python train.py --arch="ecapa_tdnn" --train_examples=39062 --gain_aug_db=10 --win_length=512 --hidden_act="mish" --stem="single" --beta1=0.8 --eps=1e-08 --batch_size=64
Rows from block 8 of a small audio frame classifier, named by matrix and row number. Each number is 500 + 50 x the weight over its row's rms, rounded and kept within 0 to 999. All counts start at 0. Numbers have three digits each.
After each channel's rows are labels from the 100 clips, of 14976, where the channel reaches its highest value: "responds to" is what is common among them. Only what is clearly more common there than usual is listed. The data: tunes sung on syllables by a formant synthesiser.
# c30: last pointwise conv (model.blocks.8.c3.0.weight, 192x192x1), inputs 0-191

c30.81:415473558562495424546470542444534503426476484492473517540501566645438553455483576583553512620453443448512570612507524518523471504498517458520529533522497526521432503481518508520569524522563507516442552567574477587550477522536501505520575485443491553495487526435430468390526485520523475556488557462572570492505516518481500494506514591634494430603537602598613580518552542501557504464519532532508506452524482506550460469510427449595480493535527513529493505482513529559514539565462538588541479499581527478520477495553623592473555482557436546583503543485389515505568503598534477589
responds to: mains hum; vowel: /u/

c30.177:418478519452553432441554527427486561424463371471469554488470508488504490443464612492493472509492479463418532514410460450449512508509385597488495486562446559514436517474495615489459518494442552487487514479449496621476490460550558554610481493511471583479541521454510524433487443564365473507501429501468435505544591530438498509492532510475524516507429474514488436527510525437461537486432544598548490536464438514533485550665515501471471455549447527419481561492408531486626520435527519499450518447523493457525543448506436489481487561479540425395579488487433529439463533427511564431
responds to: vowel: /ɑ/

c30.113:641467488514526420483611463526437436541524480565459423454489488356510440462527350439510333429479611622468435407450511465491463467546405414460487601481461519487438502517525515464477526489532534482429546503491552515532503463537515410430523472529434526432477474578462464456542399553437497452529516540499534541431502519399511479496546384442484535437494503505481538523491448413407466555372491531519544502524482525488544506454530503463476513505501467470514461533412481516432414494505557467499528488535494470481451537556555505501512537533479526522502510477426466474475508565490514444
responds to: vowel: /i/; clipping

c30.35:527475475481472446528552486549495545452438549549516522484589460440556502550475486455500507502526526537462550467572587575531456544475479550493478440640484471496496578506464586506502634517557612627510517536471572429472623482437484480432494453614437504442518502482433555465379505628487524457611444517532452503490454626572544541525459535607539564417504503430490545502495482563518507562578547500435467478493524506509450546513511528581579478489523587449511551515480514474502549470560453494495447571491496441476570470494504567512508434511497500576457475546582559500490521470567462538
responds to: vowel: /ɑ/; reverberation; child-like voice

c30.116:491501468443469499523481395524366453519460501455438451461474359467445347453485496451424500407468483553485450444499433485495547325489521483357478519503378525437529493420510440453447519534494521448423437408440498505478435425506438516526476380536553495480378465503474509514539513486492498442433533449447535527490535434462457410522508438462417524503488543467500491490482529478510454486448443476370419495518456559485483506519515491497516449434523434499513439478430495504436498494481400504522489431553485526421447476476466416531433495522537502527524483455479447420497483507501543526
responds to: consonant: /ʃ/; thin (high-pass); vowel: /i/

c30.46:430389495522500483505463591401562522463527464545455520529487570655561639473399424605441518606524486483501503654472501529534489624478511477574529514521520586535464480513478532516550508494468510510460580556508440541558525536552547526557470516392453567495589554536511524450403484553499534496491487514455512535569578508518480581545519497527584550475484552521557495465461553430519524465457506587641597494542547516551470517539556512467457499494507490483516531527473543542514528554496576535507533548580532575588489584532513543517556473506469469522463556492460519531486534583511513564
responds to: child-like voice; vowel: /e/; vowel: /o/; first note: B

c30.42:554467515492501507565567414553489504548506467520495523486507428377551434507481448430511437448531570551470448421541544507490492445510454493442514576534505488557483509510576467439440516522498464451548512467440482467484528466540495491418453429532486355423455464484485489555521507564450505397503428560377467479457461565463574512551464355481524558477448559536551408385420493495478438565464412462453451569547452593511518490492458520504528576556442522429424529607476502519450510480447544530470531464567463557522501550576534539526571593570543511496551467453622515516535498520467549520
responds to: vowel: /ɑ/; white noise; clipping; mains hum

c30.134:494490522533494396533460456515476425434369578437491409466504440614490468373443524582429521598435489496486475562521488491511457435538572446483469555554478569495535545487495552485463541525538581497379460463473387595523492491603518531570559372494542554504469435523482556440526466539516436513610456481528515513476574531484474444390406534535476574556461549455512574450453555504504494517454575487427469467484445571486416524522563496474512465534512516418541534459438513545523543572556444494438490475526410512471529540463549537501503538524507431553534575547497540486497495557535524491
responds to: mains hum

c30.94:522538438414511525498539367521355410536496534452458450422463426454489440455533455492512444448483562602475423467495460420441495383525552509396449542486551506358529513563489495468493489491582536525440479437525533539458525463452593384489489433492446567504473575530476455477538469498555552560556521542495472505488446488532509461450567531411484546550500511433404449555505436532515500537557502363425456514460490436428507590493529475551518493440533542558556514553535470451513432388523423518531425475498558483508513418458494549459476471477508565499514482513442468492483569453539494497
responds to: vowel: /i/; consonant: /l/

c30.171:435511496566444517510452503467559464551438521528556488706527509556444521466487438562485533499480462487665499512574617648651453463531570441502567545526485512510495546587520509428406492518629517570390444467553406500492526433486500455512501482475534517484436482492413478465569534574503491440551442496511540519466462575462536485457421480542468506489472548527524503482503502533459374572538515483438469508456433539448532470471500566615576544529467517484463512543496448501513467488489518567493445512492493451492510443579526567527533567541504527479538512510492499503509589504515539519
responds to: reverberation; vowel: /e/

c30.52:475438574476488603493586548481507534568626400514477607430426545376588491513499435338544461431613574564442479431427434436440551568413378517468473495521526526450494486569501526468436485462474464519499461530504548495444509525475525517497481590568503501555574558530506533584536553505436536477543485567424509511497431479473498535486460487440506477437454462422487442493488470550422521528511492455530500548485485498535461551533476582421549575542467535420481500575569552521499579484583533481498563542403507489529523508540392500514528490496529513430531440533516520433518512504486496458
responds to: child-like voice; vowel: /o/; clipping

c30.165:519470464502505506516471582512528510472552475517485464519517526576563598483469524587435524550506497516475481553504497497494478570448474500535515441446628413523611441523542466517548415418484443486518536614586515450540553574441578392474539530471499527572618568516568415512466480496561516595465572476497520500508462516581510563586565542478566563494561525452500453552571440510565571550597405507583550523533576444494551547475524479529517547525497501508488471484552485425485440511479550524529465555504466548533460564506476448514494409381484490412387538495471499573505511568510384528
responds to: child-like voice; the note B; vowel: /e/; first note: B

c30.39:471560471453534527519475482560532530544461516401428533465543481494522498506490547470401589475506447492474547511555548519453529507416506513477389471515579487563610459526564533516501497437547521483429412425475472531464515438546445547471509488502517435550488479454538511486503444521462427497500452449425564499504502530587476495485496481575403456483499640486602489495426468567633493504599496505501544434517569514540565358484457456573451573542425464477535404491502410478469417612423511582447506485580432503545484497504488443528510477510482494514447533493536433486507500600393451585
responds to: vowel: /u/

c30.104:450558606661477405459378480467518473410455494428449482551507500681496541405545506647429510646355481445529575670482548496524526495485511563522489440491531491532525513518524460413458478486515518538436470457533450543503513492521518503464520490484450539495447465507410483446499487520532485476476527478569554532542551485483519458481465498559433458516492492591519556554547527542499509454501508539456521467515502523517455453454453426553456498495538472536556433450510535507469583569514508538560476497522495549508482521531556539505495498468391496468428570522393488577540521515494445510
responds to: mains hum

c30.75:658603496602570460479463444476463423443385528411462374492481502591555515487544444571419514647364582615441519586565506498530508461488526491517431533427562494444526498505551434473558482468473492486444509516591505494484542548515534488399479486489518484489541515515436489490566563478575542509445547567523550550495494497496530481494572460444473484463526532463513541583536483534495492528524418482518515544511519513516508567373474431505524542516525511534541505545530513461437477466415517476511454521494463498542427536536620499515547527449467565473449589507466416575508560569469506497
responds to: vowel: /i/; child-like voice

c30.174:505553367417598496456543523519476391506542529571513388490476515471586482420483418535442385526431627633401280479460492489439422543540472413516481579459489483489477524501479466477471525471505472454509566525513582482505460491510522490466517536528497561505544570591419490517543516492507551507524438559512494540440476496425556520486480505535568482516509465521464552536543504521420514583531551555530487529447477483541500526468374526447541481486470540497490505546550587491533541394466515494483470521485443456520474452570520582504516581476431517496499437461477453507554537464545491424
responds to: vowel: /e/; consonant: /l/; child-like voice

c30.8:569482490501577453554599502596465477421498528545558505456570490472627451493509479495491508478459608577441542467533527510469503450489537506461471501704445537564493580479483569530436668441487603543548505454391597437509580464430444515527480503555446529446428506456484590491410508575501535521536476530485422465460531575520530521547514522554525571449584440505501558458516514496484449577463557449528477528519531504591496531570525571464512479490452534478552526564528486490493546569515445556473521501493516530430521537460488522578511464499531556553451536537606522508516512510507421445
responds to: vowel: /ɑ/; child-like voice; white noise

c30.189:524598544530469575532570513502503452514463555490554516555532506477469486628569532466554460503586510498554515512596529534541576505469573558502543500513495484499490532521572499494518542514467464507452460501489447532469498482485560484474542460614519520490472542411473511527484514532542491518526464448501497497461488563436436453528498502494503537565525452510550458471526569451496442553465535514486494517564481554545479469557483479460519600584430630482505561695541526561481463511387494519456514421477477486534409479614481628575609434516566649532473509417545399479541612507481574487
responds to: reverberation; vowel: /ɑ/; child-like voice

c30.76:502439520509459464532527511518456529513559464554551551498504484402489511497511452377476464459557562551519532457440449510456522518463432526489506536496434551522374522500512532436450480493421439459504499466437567491539477449513484531536442529523445373462465390444439499626510446518442422415537476480568489422436483490438484382492490507544436512532481401563458586450505500493445523517440560425480491453430494565484431444427494539440455462601459550442542556489499468481506532569507483552444551527523457550463526515515469597478612514498462417408486476535475564425580399492610519443
responds to: consonant: none; vowel: /æ/

c30.122:473501570516511519466477578600564491557540614477540520585649583485538519505513477465444514519555532512543503517486556603609465565441541511586503504531477511620464556534505520505423566514508571592521474476484448470519556442606504530542508506478512480540452447476419568579532567524465474506515500492574509491463463513485523485487430492561477452489549511547526534519588480543533445486520505467437446532509425554472551522500511567528492610520568523519439490570575466533542500531484524458549493515567515463520503546604540555683499487585588526564523605554564490453461591511464585524
responds to: reverberation; vowel: /e/; vowel: /o/

c30.139:383498513528485551437434648480533524546507446507486472516504649579520700504528509505468495534521435500492467596475499518496503629503476492609496461503537491609501520518495484510490469510488519558550435564483475519522521525505512554551531568503578566480569518462474503584556555502464450525496551509509562558534483527459503501487473416542540469468487542559543480508453500576511435520446486640596563618527458502503548534532495519518512568579496482502516486551651624562512555523454607493532546564553490463591501529577540508504519539506515506456513513529528480527517560514435541499
responds to: vowel: /e/; child-like voice

c30.57:597527517494555490580582398509467468511501487464477448483491439490548425503472516493408507444418563563489483471536539505480517407503525509414450570519499515552482520479446485453436475514543543481419388421453468513419480393566459500536497363514551478476431441490491532487594533538527441524495514510434534446452513525531504467449534457515425471456407540432521506563410472520500410528527436409396431455568486546511551406533473506525541521437436389409419440483508482519519532508437459449443494397567503480507461484471503447551421509533584466514541548490532457435392541520430565513
responds to: consonant: /ʃ/; vowel: /i/

c30.162:496475448436515512562495555531563589542616496500572585557619568428614534536556502449573465483540531455548483476490601604508443546490494479557552534474520541516452493552468559452485519480460492575499412458458450488457577447543568481495503549594475457519460472467510513471466496508392442444454535529499462469446482473493484486492487472592440441480475509579553514522490449488509425436469534561551553494620457578592564464565447541515478584480499585526498507542540479480520472525444521524508655516483516427471432550556434531623527460507544553477453474424598418449543485485534523502
responds to: reverberation; vowel: /e/

c30.2:465502464428458573573543523445452534570504501453478543435482467466421448597572588433605511452589455435474498456481494470442516513478456528474460469493453586466509467506516575585503552476529542553527483524426385581473509451513557509567594520546601509489514460441544574447487574488492478578540558489424526481579481493530434528445497485452525455503527546490491420489489533488562469490551458508445477459541477476467495504574527548522543398507499496498493439396515507554463468544541403487481549482584494504416431425355517430482376465576556487586500558519519506498433375535430531519
responds to: vowel: /ɑ/; consonant: /ʃ/; pink noise

c30.181:460542594601532543405440505415494478486506443420453486427433524431506505481561513356524482392501458453505518474468465443461605517431416525482458457497530408525575470499527472521427456436424510504568470521459507521450542536495516527477553569518567507557535524495509492583514586447494477443543508480507517538540545478467429540582481541538478503524566482494549529522554507506521519475463549527547564596431582418510503510457522499433495571620471521426577550550526472477595461574542548555524493545400429411554455468519421549420542470435424501419493501548495492488579505466574471400
responds to: vowel: /o/; child-like voice

c30.111:443491387443454507467534469464486486598461498492408449450508453436421466592509468479580433491555446515497449463439575492495411461575465464462434582521454470426529528497520519451472514547550553466505478529469537576400479453593430512521520410493498563497499505487551587502527509556496483444591497461520481571477553557479452519459502462478494551393511526349443543488477539451419475524456566501498469547455442502503451490511575524468543487562553555441527572534438508516596482468553479498527454489407435411545538328504500555398558477475489483522545521559515560467540589431554506454
responds to: consonant: /n/

c30.92:496518511547479548540469511453479534516554370494481507425433479467523490487600463427576566411523498416459556445388377410437552509389397531445478472421550461447570386504509461528564426434500492481502476494505423485456511495485546425424536569526524500599547532535527465503485534435490503515440523524464551536521499436557450484511554516491400438465472586544516457487498462547621549483562435510503543577531489437488512463456524441499460518501473464475465415514471484530454494566497473517472572490494495547492424545441477450402445469504491518448470525443469426513433446577373455593
responds to: vowel: /o/; vowel: /u/; consonant: /t/

c30.70:556693579581515495497375502504482558495483475318464524463504499529518493485635579524513568508494455438475668532478430448428648512434501651497437401574495470530550548488543544566476517511491518474492448537498429514459506547516567522506562482510578532530515538444519534486520523506564484530455518464483612513632552519516488509535464567552500506526526565498574550506483513473600518486534493501523514438469508492548479492494467433551415500562505509507519502506438550541498561599515495527558500511483555507503507504452561507455560453464534527466483535487456486509540490550507488548
responds to: vowel: /o/; consonant: none

c30.126:447453347452510442509375545464517487431431544465482423481487489516482543455540458499526553486472357506520504522503507512508389525500520448508458499481538467593525508558529529350520451553538452551527451490522503482455539491455499468492461510463383478468469552465394454492442517557571512517530531521472481588473491605503477495476563417522484452407444484547539433464398483570466489504444487566468523549549462569565534562533581411517517561613531568526557530586503489487484465507528523495549494610440531483535501473510451560461510546491373533515471514546534526529520630405489443484
responds to: vowel: /o/; child-like voice; clipping

c30.112:504544519463538538442472430647469376563457573535547366490632444471444431515485450455497548441415478518526461465490503532505528426597551481464492488526476506475567571512476490517451544544472556570559413398491546433533553500475508522487501479512563543432452476591521570556499543535509504534562568499610499538503435576511446468492509526525531578475549479448525545553518478491542496538491519375454491600464546461445482639413593561465520534521557542537551539554537500458522528514596516534559516550550496548479444523520509528604509460480596491535495557553571514467481524467535483465
responds to: child-like voice; vowel: /o/; clipping

c30.17:566428526452438440533633542522533505474487522576576535608613527426544492510481534421514490462537582502517516447560608595590486517473548510474611471587471515549453528515459558598490541462446542576482458515433513443473552526475530546547495556583516497546550518389504560501483521494495528516512435487502510456482492564556491521500481514554521517499559501509538464405516497556495523519527536476446473500514502583513539487553511567488507573519456584428491530625532503537472538548481473498488575473551479483482420520505469593644511431520599582590427543470650436488446512537484485461
responds to: reverberation; child-like voice; white noise; pink noise

c30.90:550509540548483510492445540513529487484501587503550488547558529492425515443528552462434501435388465532543548491481601544593517521519526534493496512469403496563482537477484478449371513523499533524572510501444533479518478456459470614516331529478523441447474456500454517622503640505431476403481508468467477491565503446429465441498426489430472468469490461570482478481493532493495475468475474522475496527500448489456431550504509497493525453488530414537513396400510501439365584527544479507501481518515447536460558472459435394517370564495459361504527450528517543471433417411451513453
responds to: child-like voice; vowel: /e/

c30.175:500456615653472466441423524463494452479414535434509426517461514595454481402514502557472484483450428494568529532542488482521577488494594500461473466489494477495499519442462485474437503526490549488535516479464473570515509478478495517545511532476470472473442440475462491565488498468484469432552494514613423511499557435413481450477476548511433505494458478539497590440509528560477523482453559549520491508465449464454503479493473509551467499569458593450556658500502506473576499520470418561428454448514357505413481512479498568490547548444462446455538536440456474498616487430726493459
responds to: mains hum

c30.146:500537515461489419612534457545480571502525420548490516511505499483519524550536502482560493508568489505523515487463466510448505506526472502490515510493552501504461432493490471479495497429456450448498398380512491496473493457497556393516545510547481530512362555564517483460461497500495561494450541457427558495496418542538452417509574460551460468505433470426600401557485543530514346496476414426470480523594507594558545579486512482418514598564458552467495523587419506537462480494409519436482516417432552512520442563563447564493568469517528559502489411400524433473494655524404527503
responds to: vowel: /ɑ/

c30.131:574501427431541536548501519534466510523490509514440468424465502525541508507447552555462520530534540579423464558559447441436492533563541505496474506447483479390571481522491583519525438370509505529418484523493498440375478516488507523420491535519581434560517506558530467474511573488471476523594441456482500480473426527589561518469527569503494531516512528395506554502501392524567584560591585469493485518484516470454520491447499468526532492506411549333479584515451492465527511449451526462391438463454370419485521480504514599483554490410574474426586424471561494438520517453550516531
responds to: consonant: /l/; child-like voice; vowel: /e/; vowel: /i/

c30.173:444519491416448501555450481442451532517432468430381529450532507482504512543495540467515590522582453423425510515464463507400494483439464527452440469492514504455544444528490557433497482448510463489449403408477468490404542449493510449497549482503408499561461466499539501481430517497491491512547500487471587443515493585569401437434516551564392505478525522454540465571437512508562463502538524491421496460541604515556510419597495528527475521497409514454551479542456409516526400640486435524424513405557454555465462423448461526437508402509485558516386579478511460484466510543472422561
responds to: vowel: /u/; vowel: /o/

c30.40:438477463433502502477511449460504498550507504526451495460471483444442504535490452525517494481545449489520509469381514485424453500589427434530450534489497491526464508472507516407449511522440554467457466516427459549455491472535558423555550438527435556422436542480440531515483495517537551443559447468549452549478525575366478469456465488502530546454459422386468547414442549469363489564382539505515505526443457581514527529547533561410499509543470548404483588525432527516558523450517561518540560513455454385545476430551441611431564517488461506494556456497481541443558579364540542417
responds to: vowel: /ɑ/

c30.188:655531569598549519464513532513499462512620477579467416424449527450574553496435481483401450499444602552414476516501395426464603554523423530556503511450564437510518455533490500538502414522478485532478498522510498450467507547522537500497529608461543496584563508554533475461537454539476542504538451529452483538432498492551529516478505523467508517461400540434516556509412433551530541562540445485489535439547476497407536442357465456479529529475389455406460504454496505544434556553443540452370527498462419500519532597511546512507489553492529432491556523466506511466483526595529485537
responds to: child-like voice; vowel: /e/; first note: B; consonant: /d/

c30.186:516513486523491558542545503506489507602540507524563532485484517473437485557499546452534508484588455465503515480490457453492515498545532537523552503506477527511539519445529496602548521438458454473507596545463579513517433493501488487484551495513496514493514512492468459491453478492509520531597438503559457486470486532509478492528484613584536465549466500494470610470506540598543532503497652471515450467458477484487454483505464486505511494544414585428545670551444510483538456503464510567421474396479487502512490467550524718458622536510468520523492504331486406477651536493639503489
responds to: mains hum; vowel: /o/; clipping

c30.167:522580472495530502573440528534487456460478641370571479517572499534456511529497664510483570472466444473522479497638555555545495525406653527491478499525463528521493501473479465587474588467531542481489485489491432566530454464553457568531541508488563493485470399454466593496477534511479450539497427558506455472530544478541510481444419533472461538544529533518494419421540584548535431529563492479496471439469450497450486500563485575579543472464523514517525570513512445516536432411553472505486486440554596431465522404507494477554415390567554452527521479548587472432575531472512532507
responds to: vowel: /æ/; mains hum; consonant: /l/; consonant: /ʃ/

c30.13:521580543561585483513447492440499541486472454539511542489475507536629490416533588534469513514466555570470570517471461444458493511521455493494493571432452468531417487508541440507489451494505411493521626549509507466501461520520423516386458485445493418476521448555484427550550559513504485403514371608507471467451550424441541471459457493535459400530449509594455590449442424525463477480439542441482483480446422525391486453386393441500528464531548495437497558404556498479472535425421489460478468542547456563513542545506584560509457599520495432432477480541459513512545508483536529453
responds to: consonant: none; vowel: /i/; vowel: /u/

c30.109:522518566583507513524505507524500503442563490449488533465530499531510497472439476565366515485501564527543490530457481460472600487501488573534464528492508515529473467489481465469521502519408479532499561535477392562500528531425555338525498488469431607487580602521495479546516517489590641506498534530516535562524551500472483533438523464473534496478449419449530537456409508510462484494472572475515510556481505526418476552421505449416479497441445425471390532446619637556523577519402521485418565507453470530536399533472486578495462581584506456513522458466473408489448434487543507389
responds to: consonant: /l/; vowel: /o/

c30.93:580561498497581458470507540600534512428567551478550461542592539488562541538503487472448447472509565506495452510604661607579496523422536518558544507567557473516472536572534541548490553523575498536532471512522571459550576560522461454512496504519460461536524476527541519453554490577440505515522459506532414535494467581514519568560477501510533551490563578514530436497546431519503495546498441496535556578540461528558628564479521482530464616553488495527570493545544438458432403522541561515574575584481533509522509514555451521583544397439524529559404527555525524542525584575489396498
responds to: reverberation; vowel: /o/; vowel: /e/

c30.5:648612481514611460475433459520458464409432449458508436455513473465548522496615456478515549541439545569457521526405447453483576519443464468514444528465512543501490509520513530404507493473465526535495493491503487465515529495518620482422545494605472526484430533589440491577491465517458520462529585497509597524505533484476437453527592467507495510517497474508489547614526517497524548454453482440484513553534523458548486590493555344377436475519559523540581483485501480417541480570521480526565478542468535551478442575476553470454517476418429498438370552563439521531513549550518415487
responds to: vowel: /u/; clipping

c30.179:540505525435507499486510560514464488484501517508467512515484531444492500417420477482351460478464537580471511433521495508505489512473465499490482547472385535424435454393447420461543473523469464466482512519476597538457470495469503545522436481406404588495542525548501456515523552432493603513399512479493476543478514375456522484556558574450498418469512415453401450504535509488477520418512449547471443526457497448479384537545484491473625415423459371498449397444558551500537523445463472483411491436489486374506469429515495412517385515508478502505509473518434459462458498474425445465
responds to: consonant: /l/; vowel: /i/

c30.9:492540468442539591524580490450489503499460397430393558438491497454550494605611494462646575517612466463438539445411468452434487495484426500483487500539499549462518520558509600527525550506468583617536520511481526529443554497514517492506566545593541472545495494468511620491497553548523507439548537513469521501516540584450503484541488403513504481392508482446480542471513528444453478565451507508447476523557446494530502517520517527429474586546564602527484505629463453539496473517549507386558549519444536464527458432560458601570538462502488652528479540501518475476480560497487484487
responds to: vowel: /o/

c30.164:551571520516560536567550547395518539556568508550550556534491524497479522531540481456546478446574540473506542500539541512549513504546496496484540548482508520512462456430549500489523517482433471439426499482480516525506496486515532429478533482537451519526447542514496472465504463509433568502537470455529536529451491482487449462487445532594479470523547472476479564509486504531486464474480604448463488474497470548478475502500469487466529513552413584408607664503462462451592491553517502609419513344486424419502491470523518602469586493463407465465512533406472438476698575453661482393
responds to: mains hum; clipping

c30.7:552532574559520484501456470541526532472506533492511497529555518522524537462468495540353536556466550553479534548505518531526557503500493494537484536526515573559385525501420495383524491624410558542474524454511429553517538491501526428619390459403423529358473507497462519511499538519561557492477492479508487549540552563410529491512483375527514498463492398449499528452467605435375487512367451532486525522472415571447509540490566488412446513456483409485464437450477579543435561474497505469491578506501522496537487530533508456516426573573486398526518497482523490536458532494499590459
responds to: vowel: /u/; child-like voice

c30.123:677470465568534433554550429567427469473494528494491520429478436479490460485472440496400444495492625601421505510529510473526486411507461467473433625508464512486530480522429502364502504479582547489445497476471517484516536457525591474471480475538432513424459514577502490581501486538518555546527618541489551503519470503528500469493597429457464442388547566417527523538465452498529460528538495486553537659555560506553504584478555483505524555457460471520497473523582470462448430513475530498498577517537529438500440542551552475525554521474508586541455580487499405538489524531415443499
responds to: clipping

c30.48:521524552487466481536517346513379451535420509472409479438482353515465334493420517501445540476480509514471475474388415418437500288542505505339468533514384523480449495430493478501510506569469510438496467510483492527500457493534488530517489335515553540415496487482492525506578475530514532533480501472502526486533537468464492460505465481511463492511479514477522535509492523424479462509474498465407429491522434545428464513491483475559532419476444468419495523439475562533549599468472458453481493477551458463442534501489572483521485550548573465543577501519452509449504457534498552493
responds to: consonant: /ʃ/; thin (high-pass)

c30.103:645518505546524431597620505577437508467542493430408660407514486512569504493503465503463460558543644620348521518575462488474522482415477496518372530523421458576396544531494536426421551440537500497501489476413546427548510471481421569466437517582469481465516461446456539581471480559419507501580460505454477483481451550570547491515525554530531503505567527508510495447535502503529486543570498509464503460560530557536484520526476495488482488501481524467491451531523522468473558486418452519456512511551471423467551436486515457524501445473527510473433479554554499457494445526446399530
responds to: vowel: /æ/; child-like voice; first note: G

c30.29:526400577517433494549466510562544477496510601630661481614578516480458517477469475461508547419442461480649489460541555638647527480531584423497632503530470555490417576516516506490429587513467513534461485458521471491546520441447574517474463491504524571432432469456464515504522477554538519524462519486548518516507434504453488484507509481485460498535516408527482509496553517429438463506481484491479499491525473488483482550548524634469558470462513517536420486511536507472459541467520471531427517464486550480467491523515471474574507641616533513595547449467522473465478542421508533445
responds to: vowel: /æ/; mains hum; consonant: none

c30.31:564551514475570493570564475490434529535495472487452521363438472488552437492475510505466494493454561517352524485474462408389510432520471521481407563479421502531496449433425459548456506466499464356508458504469494547494463441559469469483552414554543497438438416464518467575599529474477417547499491487471510452508521455465559486396423488513453447515428481494488496440407503499465453500443525463436455542508391568475514531527483483504554458524456485392470524415570476515558501479444418508427516460540482423383498492462552515533544620533550394466512502494498471398520472480524564456
responds to: vowel: /æ/; vowel: /i/; consonant: none